From a checkpoint of a small self-supervised audio encoder (BEST-RQ): 4700 steps, batches of 64.
Rows from block 2 of a small self-supervised audio encoder (BEST-RQ), named by matrix and row number. Rows with one number belong to one neuron. Each number is 500 + 50 x the weight over its row's rms, rounded and kept within 0 to 999. All counts start at 0. Numbers have three digits each.
Before each neuron's rows are labels from the 100 clips, of 14976, where the neuron reaches its highest value: "responds to" is what is common among them. Only what is clearly more common there than usual is listed. The data: short pieces for a synthesised band: melody, chords, bass and drums. In brackets: how many of the 100.
# fc1: first MLP up (model.blocks.2.ff1.fc1.weight, 480x160), inputs 0-159
# fc2: first MLP down (model.blocks.2.ff1.fc2.weight, 160x480, transposed), outputs 0-159

responds to: white noise (56)
fc1.38:436582498444473493423424476531459443427433482514413506504454527555505550522471522566575517426444516512539457455534517500518507522523402520504590432543505528502459473499619440521443482389459478570522474498568547474483493497401438422511467583520538485519509525571585521483487549497462468412544534526517425613564535459578497486498427548524484501548546498528469501474507546499510403405543463418577400506494481443498573527502474524517512457581594616538485507458534431597475503396426464
fc2.38:486446528469495454516454500542456582600624577519485537526486504523452513355564584504483488505490537444577437451520504561354521531559500479491501496526474518447484581479523600414452463574481544445427525401484494477482519511559514415534444453516543504425505552482481502553480506504534451578577416385471448476521504513462526476561439473557481507484566439490488521541471438530496520465531401547473495587452458564420447444556451553474472593493495558485409530447509568449521500394466505

responds to: quiet level (84); muffled (low-pass) (57)
fc1.194:542524482482504493543527476561397449521403519484475532408491503584426416507519436512518562544544499560591470479523485414574525546580501513520570454576598476508621531528451554526500539588481417501429512482472557499466393503519459405571475586574485535462547569489424499495487490484556487462464461487552493477480538501540561459437442474547520538531367524535582661590430507511573496594477466474489471532539423546548468524556427483430501489522454493418485488471502484517529487482489481
fc2.194:495510556504414526553541537605500507492584431580494474528467521547525447475398551440558506528494559636488444572489505564575540479400459489441470506473519521494473513543522500472470531401497506610537554505570618403495470475479494389509566423429445408466457557428521486482513530497444476429461510481528483558523509523472488566431571503420495512472560524398530553543538533487562494445517497471407593497533522480458555500460426475551529451439596584551480444531497583545460486476491448

responds to: kick (100); drums (100); crash cymbal (68); snare (66)
fc1.100:489526430489511483455412462535474523462400487526549474462474479569414626503564504442518511538608423541520491430589544445492474544489465373467494477468542428492501571508511457508513521545575484478523493537508448569451473451561527433565487524484598540549582442482540511458513514531499447542572452491539422497460496489614464497595466482477461540568460542543523483411485521500477486505480521544458450560524529494741530416470408498522446449522502496422495519488541514522476580514522553
fc2.100:505441547527559593482496499478490510533503426521453523605490539540574503477524526569454598423481477416493505486443551550446495541417477488502557490572414481505461487494448424426494478419539507512426528501593504421529554546490568553481513440400377492510441474452406526503486566528436424445535457496478533554495419521506519434560507409549507433492656479537424499482533518453576500409429461516599574486488534473494466555456476475611581470550514486517550516559495425450503515509461521

responds to: mains hum (45); clipping (29); text has "clipped" (29)
fc1.325:489446460485452494532391521404501478533466530556518453458541517489526481572586514608531477497453415435477414526485499557522485461540493598480607390522436464593478485513543486401543542494579510433488528483512557510479459559456535470505483511523551474452497447484447525574404491542427542557572447486492451513520480502561408472507466522565406492503493519514594492505448542403563477440512482538509408467603488486470513526496448503457532601447468449531462495473511420653422415444520439
fc2.325:463466484581440518491552461478493479524589515592555482512515515457504508504442574474538460501461436486515496539419452506513568453540483489396451543471439454508435454440504509417505483478526556457555415548472569517501520621456468507548551483492512471489454490464516516516481493532369540566587528512382510440510503498462513565576616482445492508444431481464520516501469579511475386492609525568457473590635456594487444584489588503463498530445538603578495486412487561519534518508534562

responds to: clipping (73); text has "clipped" (73); reverberation (63); white noise (29)
fc1.292:480534483417445429523571512441467433403432600534462509514532474553531494482534467541526468458509487564478485455539530545558553477518463515501564476465488466497545463488549550435478574428567492471445421403485521424477492551435419584528466680635581477487537528548482470451461515452470462492555471557473465529428494545535562482426454479527446482560488469507548502526490498522567429432551503519530434538547528586559466554590482542403551492507475554431429517419572405518531428448503531
fc2.292:533417505516445476444548473530516563582454515514633421535530445483551523489455455548481499457570524504449465488447458517486509406493589474573504508576509509536552487484529471454426447624465414508462556503441454398464483479589520505472359504552592515499524502466482509498493508499562467450550574468600494445481438428372511531527424448540536443496463505505488463467535499457441506494458405505453577587482431530578502472576502484569526523537528451582604583519528484503588456551516507

responds to: white noise (89)
fc1.77:350559477470486468505450514518527504509431536555516456424510505528463539563473390537541434492504475532454489462466507496518521469585418491449453476512541513488474426543530491532514528406527507466492425515514501495467498600471440524521571535521513504480556601537560529526562532434529519546498504536457476523470542558556628502433472556492422500489438432494471520444424489481524427429568568530634471506573525470531541486547520574508485492517662618474444641425575467572455501446517493
fc2.77:446508495522510489457552496546529501503531526576513442567513483491526442482467455522468523393515462414468442524498523589420435385600548423524478472485533477519562544551588475475440415503428627543485535521456430427514501566435557432469468532527508521441526465467467546541503558462479496473506538488442498459455497466441564480524435498493553461473582399494445527523565485531388456440539548516554509516505531493505562455503597579478586452570623613464541426430605542467516502535558460

responds to: mains hum (53)
fc1.203:408512473477445469441478458507543465418424495523485457524427489637473610478557452594477447581460508524519524554526580629403436538451399457570566484542516456468480485444496527567564441437559512559437543498506454469481486494457525444567531527491477490520465557510476508545491436409478388460625467493548492496480463448467507363559463531579483534586504487654435475488444493496454457549512506488510446441515504519506539506470540528494455568517528534431527475505504467450441464467461488
fc2.203:540486438552481428495514503572634471459542452549400533480454480503504474477505532500485383588497567585596559531477527600471462475482502455522500453451503485446487504551503568505557471532455606558441640492478492548465485503417601401591517423526561476433506490489455495472520484497518434470456474461593462574472544520477423471489494607482530540514608568508429559481525454494448573435456471485447506473404537507447484562432486444475475521449500533474556453537523571484528447592519465

responds to: marimba-like (44); melody instrument: marimba-like (31)
fc1.248:471558480457456409555479498372489519517462441499474561460473449546500521530444388538468504482547500603489511457486508425419403408495505492548528527506514510509522521533508532484473549587554508559487443469424469504438418502461480488493591711537539548579565479480577467453533478493452537478530409508538465532427577452553453388469491490528535579541460566519503538523457568531470449500492485560525444465455392405521523584490438524479445547492508546450580511449546467489525512490556447
fc2.248:491420484471464474495482394541486551433544487531471496541530534459479457468475587579506489504557509659540482520508393492520497521452487561447491523515420502595492463458533472428454494374492541515446560585545570552564417472475496507527530410392455479558474570426381539468426507495413466472522523487552565596534439458491550515443540454471523404436514500474576393467513404534495503523560444552483548511508467532460510567515549571572466581516432531544460496526449570492498504501485482

responds to: kick (100); drums (100); closed hi-hat (68)
fc1.75:582552551424413485480555424489467453498470524544440495364524567540525547570420525528501491516402489605474500504500488513570459472463496515519506444606441437508474508401578464509496498360452475495520410443466564449496415543470461422500561492546543547555492560472542559481460509458419524494671535515434477518542447448584555547548477576510498580558441532457557482459523487497512507451546553423507436573496503507595559529512514504495550527487505492523539572534520421493503472522449445
fc2.75:487482500628439514503411567532504518545502482531476463417456502475552500395562470477502527509531480470503498620559453496606493484525549459519610545498498407488501526500425553460568609560544566631527576522578550609480432496482440581492480487407513434439441506507518485519449516489507506457449552494467427478548518421475515568523505480463560512450537497544483430543605559524477484460472484487600594468501518405427500455479529456468544552470536505420465471450464566474437561437443485

responds to: clap (76)
fc1.475:454567478472423423491486478481499515425499540515576456497468514529489440498525469490531616520443431570533519442512546493519535409665472420443483436472549465458552458498503497496583571484573533509467458404572468454544359514456527529476547563572551472480570489535526482435537502485564484478501552527530473492444559484506527513461447547499377465556452417572486492558553540533533500432545356509516474584497542575534533458538485495519445459589558544409425593460524502498460474453491468
fc2.475:561489477513520476476541459527538553516505355539553519466470486489487520600467467426567479436520507393503527489551441468416486431468447499440499516513497412562549470466505466513573443613494470450527458505448514539543495587607480410503582443493571520472522431598516431489529459497507443465477487541489474439470481587549454529513517414517511620530494531589522550518462574507451538500407549627504526539539464512603530500526543462484532518493518429496417614434493476412440563453552523

responds to: reverberation (61); text has "room" (61); text has "reverberant" (61); harpsichord-like (26)
fc1.319:507598400483482426524481535512436424450448576534494454464533563486511525513471504530567511499494472541502469540544513509578573500593404505546485451500558488563501502457554541546450556561472522501504441379518462436505409558503529534503478549630523494459546481513496526437421567472602502507575505534443406522459468516473536521403425534499400490548442499552580483508457546577566502434568508557567449472566516502538461521630522513411503519521552530372524519465562452558470462412523500
fc2.319:517496456515403508462459472538557647478539453466592506586436495591503506524465408513527474556494618515541575532380471442413499525505495517548477507451496473494527547457564513514507429561415538583476559489530460422460534461521544402458478516572560567490416543537537456560462476554479490456481571430611505555445446439446436471557485495608503467516506470469489465479497547483449481535438482499522569539469393478568546407465470488511409508452510502497625544456521541484494430492486511

responds to: kick (100); drums (100); clap (41); ride cymbal (32)
fc1.309:450578396434463507484498490550403477465430573549501458501494537545555470568545416588483494462502498527502404444575506490460469468537402512511530442550497475539550576425546508548500553427509470533482497407523433490465469485545472525491479580513557550575587474561581582424522502450522485536521491547473436514506492514605492447506411571513463515589451512577483527420520453472582463440544459516556423556518554501599558509614469603444453500515547560496422556508547500583496463482464431
fc2.309:478553462446506523538540395491479493612509479536567510455565557476498451555392411512542477482492480516502483429492527482525556437515551536488473493421540520559538486512579499549420461536380410453464508433350521429552461512609506425531478514599578516494500450482458546415522422450537497433545441476522454501455542530467514535501553581527550491492440472497551490551387453563496564527528491491448452538473415477522535494509553506442587564548421573507548567503529452479521383464437479

responds to: marimba-like (37); melody instrument: marimba-like (27)
fc1.153:517581489493517484566532496450450500414471493512442474472479552571445467525453477583490495445528545665535440476478492504423430506452497511545456507589516499467507505504538541488443509517452529555427474507490511455430478472448476445507540742536506573587585474495510514471488453498422492506560524450583487476436510490502464401479448497518461583496486604474461512504437456472462487518540433612468506484424425506530482668497459491492450556479460550494559495568551455458504483450474479
fc2.153:479418503593498419490435467558498581491496495579549475553519521467478507439530544619475441515564489562529562486492433506481498487529474505488480499495466497559451465398510489426541547424592523517488553554543542503520480481498443513495560433402428457467479581453450464487451477533421479544519534568471557516572422457429533455486534425566510438468486417560537359460517523539493380439515465593480515445554512532440511453475613573540484600486533510512456594396415544518481484556518499

responds to: electric piano-like (30)
fc1.81:542520449354508557502642409474496466450482590477450541477602612485529460586472525502485541443483564504521341465486514534553523499485514508500527501512465539523550502423556487560422443509411534499465474507486472460548527602486476501578397462607503445566561530481439581481539425522457508400514551499471510523471439508490502542486473559526542444487453481434521590524497419524547526520542545373505442543476537514565471461569517513513504379485451519529508459562576487498505520529514481
fc2.81:654455482486486481521519509394485481425500479436455478465502527548510536532470441535460521509445446597470456451490517505521455523499409558501456518496470498519539500511544434429450468493523482395479484459453540490527472438522528562470491602529459563618492533414482570457403510472500491515630475444524534511452561528490596478542520517538506582521464639476511517456463413498544508564529441566486484511483398584524484622481442505488444605470351504475551539540460413482447493508511498

responds to: open hi-hat (42)
fc1.179:429461504504526493486502536575466507492447489610447364518436535475474450472611559518557490523530433515515546520507581552513446531487453523519477476510538490553426454406462559414521448414549548404520519495579464498471513448557553462578550467466469536473501510408444519508432559412507556537426360544374566562435511475458580478502504497545467471456546468506452469500516476572438479452558529578513471461554637566418447476499569550448519536553501495506467524465525454517457427463481490
fc2.179:572530477522483447596632496586522494437525444507381484502404457583506490463426537499490452522530526544587470448565484510579501453463538480475501493549455480467482538525506550575562478561456536535418522412508501452514485446483529539559561444582517491496534468545364474470447416495435526523497504497561394502495498508433437468524500492495582546424594496423429526452530502499564513530552479463484482436552552495555429522504555460549522552434525603482506486518610647444492434539495538

responds to: clipping (28); text has "clipped" (28); text has "noise" (28)
fc1.356:497650442505407471552465533529522520536488506563457480434520493570474540472560458501509423558485539545475529452493530534403435433537406521581569502487506467435493431565465603513554595459497530462413517486520383526453448488423531489487483536540451477468510509483525469451511510396474481580495475547408402529501568551483542488503435663525454570602484559548486543529445482431554502480484473486553473470522492471539492448528547499438475573512505531428468513417592442499483546465510397
fc2.356:512577465535492515498517496519508461576443554489572375574481439564450565491463482552491537462527456418524415459430525492502480481599563418516550488468437500546564567511405569529446515497506483432424524454442512431550546510546496486534461571525600516380527512502405493563450488485470435455522413439425387435466517532508511517584428527583510476539479480550566572522480521525441464495466458434497479532569431452509464437540456461444594483582503502506510553406563534500564508459591532

responds to: clipping (60); text has "clipped" (60); text has "noise" (38)
fc1.207:502584418434538457550481466446436461442455559549531560470580645523484565574478471461578474470478485581501456510505514505584545403550421544570499484473507484624540515404531549493496538562588475538520398464538474452527453544526469521554497577600542518513549490483523503485495489465569508516548499485492445528471476515515582491473428510511392511570408467540545523445500522591506432410573492548580405510511497523549424496565481569429445506513509568475552534439559477562487433451448517
fc2.207:474406385518442496447577436521532530482505381532548463540479477604526425559474460513583422559538550498570494601501441462459513509506516503523547521500551503547505520452562489508478447533345534576488558428515530448531519472534565388443537430598576519458501541453493524493514507484501491401474524432586497589446490474439448513521556439531610413468492469453507584513509571500476452548460540468537498515521405440568510426465451485523522499514528537583523464430551536486539401510501505

responds to: white noise (60); bass guitar-like (43)
fc1.439:387602504521437453509524449372498569455474487608507473452512496512520576561466423507501435497523444519472491465501506528518487433522429548532522498479501480518461452483572466481481568504549510528502419490585462453490483600479506561515522543538540550470500595517582581515540553433526471549508489589417446523439521512496577490490505547506400504494456492517522512439502505503486404419559532583644466532565530524540506501522496523511462490540618605494460586385536431607443493406475475
fc2.439:409445470522464460477569463515520531529511502618496467537491435485498478500395475536464411457553506518519468504457502529475499394543548462548514507526527445551474483506609536435443404483406589520549472515457460435547487575402499448534542500525526433472510497437484527498545538437457460457535495484500493509476507469411608463485499468470542489448504454501493520527460570568415473428510525545561482520588497451515548498551533512509624527601610635458533451321558518493519430547510473